{
  "horizontal_flip": true,
  "bottleneck": "kl",
  "downsampling_factor": 8,
  "encoder_norm": "layernorm",
  "encoder_mlp_ratio": 6,
  "encoder_head_dim": 48,
  "encoder_inner_norm": false,
  "latent_channels": 32,
  "decoder_block": "basic",
  "decoder_upsampling": "nearest_conv",
  "precondition_frequency": 32,
  "warmup_steps": 180,
  "adamw_weight_decay_other_params": 0.05
}
Rows from block 1 of the decoder, named by matrix and row number. Rows with one number belong to one channel. Each number is 200 + 30 x the weight over the matrix's rms, rounded and kept within 0 to 999. All counts start at 0.
# convs0: first 3x3 conv (decoder.mid.1.convs.0.weight, 128x128x3x3), inputs 88-98, a 3x3 kernel for each
# convs1: second 3x3 conv (decoder.mid.1.convs.1.weight, 128x128x3x3, transposed), outputs 88-98, a 3x3 kernel for each
convs0.55,196,186,200,189,207,198,225,225,202,184,187,161,169,202,213,171,174,199,164,153,197,199,194,213,145,195,183,169,177,184,170,168,183,152,190,176,222,138,227,226,165,194,179,158,172,208,252,200,189,205,179,214,191,199,246,243,238,199,179,186,180,219,216,211,209,182,178,262,205,184,215,225,171,214,181,172,207,207,155,204,247,206,199,217,202,229,192,189,227,189,170,266,185,157,231,226,202,287,235
convs1.55,227,180,198,170,172,222,176,183,210,222,213,182,193,165,237,213,212,214,185,177,220,211,182,180,195,231,186,219,207,229,184,200,266,222,221,216,232,221,210,198,206,181,223,204,172,207,191,183,209,161,208,197,206,234,234,228,193,210,251,189,173,182,195,205,134,203,196,148,194,183,193,201,168,182,232,177,209,202,199,191,223,225,168,192,194,242,178,172,233,216,135,207,218,219,215,220,201,192,211
convs0.56,176,188,182,185,160,219,194,119,286,198,233,168,228,217,156,171,211,111,197,206,195,203,213,197,224,237,189,180,162,174,181,224,200,211,215,201,166,208,205,210,223,167,177,266,176,180,200,192,200,206,206,207,178,209,205,177,168,181,176,188,163,123,225,225,153,222,196,198,243,175,217,279,222,146,145,210,193,160,260,266,130,155,256,221,183,215,227,198,226,205,198,231,216,217,241,201,173,209,183
convs1.56,177,270,206,210,272,207,243,167,176,230,191,213,228,209,166,196,229,228,220,213,210,174,223,217,221,163,199,204,176,229,206,165,234,135,202,242,222,191,238,162,295,177,199,255,215,229,153,167,218,99,212,220,182,209,172,243,213,218,120,203,203,138,211,189,150,253,144,236,242,230,260,164,223,204,195,267,244,187,216,317,185,232,180,152,231,142,180,186,186,190,191,173,204,196,185,198,239,237,203
convs0.57,208,189,192,195,150,151,190,176,209,190,208,183,182,227,156,151,141,170,192,199,149,195,220,180,158,195,214,210,233,180,191,157,179,175,193,160,199,211,222,173,187,209,175,213,187,239,185,199,212,205,227,212,266,227,216,178,218,214,186,181,190,172,139,210,177,208,216,173,157,219,242,161,149,248,208,163,234,184,252,133,137,203,208,221,181,190,226,166,203,213,197,160,146,213,251,163,185,196,234
convs1.57,179,181,246,240,214,205,188,168,192,216,217,189,236,195,217,228,240,181,204,201,196,171,212,220,188,170,177,201,232,233,206,189,201,173,158,200,185,214,186,217,165,230,195,201,187,187,117,207,215,174,205,197,244,186,216,198,194,212,233,211,212,223,193,225,187,173,232,237,177,214,250,188,224,171,188,179,211,235,154,157,232,187,189,192,195,180,211,208,219,191,195,231,187,218,152,183,192,202,217
convs0.58,195,207,175,203,210,225,214,189,218,169,247,184,237,219,190,191,224,227,201,225,225,232,211,194,188,203,183,230,233,213,184,207,179,209,185,158,164,182,197,265,254,210,254,206,143,156,152,205,198,208,237,180,207,230,170,190,161,232,203,174,219,198,161,200,233,232,180,173,156,153,156,199,169,223,180,131,209,175,250,250,208,232,203,223,178,167,184,224,223,198,203,167,183,199,172,198,189,221,192
convs1.58,193,233,156,236,177,195,179,219,199,177,220,183,221,215,186,199,164,200,184,261,139,239,215,200,174,188,167,224,239,197,200,253,208,180,154,178,165,225,174,239,161,173,188,217,210,193,168,207,184,184,199,227,240,215,204,194,191,183,216,222,204,235,192,195,152,237,322,298,259,213,180,171,196,175,205,207,185,218,222,221,184,204,155,175,199,165,229,218,223,167,204,193,190,260,257,247,211,183,186
convs0.59,175,228,219,239,137,247,172,219,223,191,219,168,215,226,189,114,155,188,212,220,201,187,160,244,201,219,216,202,174,189,188,218,215,179,176,176,195,187,188,217,236,165,207,167,179,226,203,170,195,202,198,217,209,231,207,185,186,202,175,224,147,220,158,173,152,162,213,172,194,182,261,180,210,186,171,152,218,224,171,158,201,210,203,225,248,177,163,209,179,194,243,213,189,230,197,237,163,119,147
convs1.59,213,227,248,177,185,222,172,184,203,174,254,211,188,221,179,208,191,158,210,212,195,160,190,208,228,189,213,206,194,191,166,191,198,215,217,222,226,209,191,228,208,181,223,140,191,186,233,196,195,242,195,226,198,161,232,209,260,169,289,145,195,206,185,160,157,200,198,203,200,208,225,174,212,225,210,170,209,220,167,188,193,227,229,202,180,191,161,217,174,210,235,240,210,179,184,177,210,210,176
convs0.60,189,203,211,200,198,200,186,245,213,202,160,182,260,183,168,216,169,171,197,176,197,140,186,212,178,161,220,211,169,232,184,215,187,180,182,153,224,198,186,155,249,234,216,175,201,222,199,242,217,200,231,188,205,201,176,179,198,195,159,172,191,211,191,221,200,199,251,171,188,218,182,162,217,206,211,207,224,188,191,177,196,212,230,228,190,231,202,229,137,179,150,176,211,159,159,166,203,231,200
convs1.60,166,160,220,169,199,163,219,207,193,237,203,212,256,168,195,217,185,216,207,207,209,225,213,200,198,184,212,207,206,217,229,199,198,200,225,205,206,222,199,207,189,206,228,209,211,197,179,207,167,261,202,204,209,170,194,209,213,190,188,231,191,203,213,217,178,199,218,194,168,219,200,187,183,182,192,205,187,204,237,175,182,203,243,181,202,211,208,193,186,209,188,223,172,184,201,219,214,202,212
convs0.61,185,177,182,218,191,158,168,261,181,167,201,193,229,216,181,206,198,204,201,201,165,240,154,180,162,214,183,207,195,193,171,196,160,163,134,185,235,219,230,247,169,230,228,198,223,195,208,232,212,230,165,216,213,162,162,172,156,196,186,226,164,174,194,185,201,198,155,223,213,117,166,222,174,215,217,159,159,161,201,199,171,213,206,172,211,214,234,179,194,212,164,196,144,250,263,223,168,183,200
convs1.61,211,160,258,219,249,205,206,232,223,200,160,206,246,221,218,208,219,228,208,213,171,196,209,193,193,176,196,189,201,195,219,213,215,214,218,213,215,172,197,232,242,208,221,187,194,221,166,150,219,170,176,167,174,227,210,180,213,183,245,166,271,259,216,179,200,225,199,179,235,197,202,201,203,218,194,212,203,221,169,179,214,181,149,237,190,210,222,229,222,204,193,217,181,238,204,172,247,198,205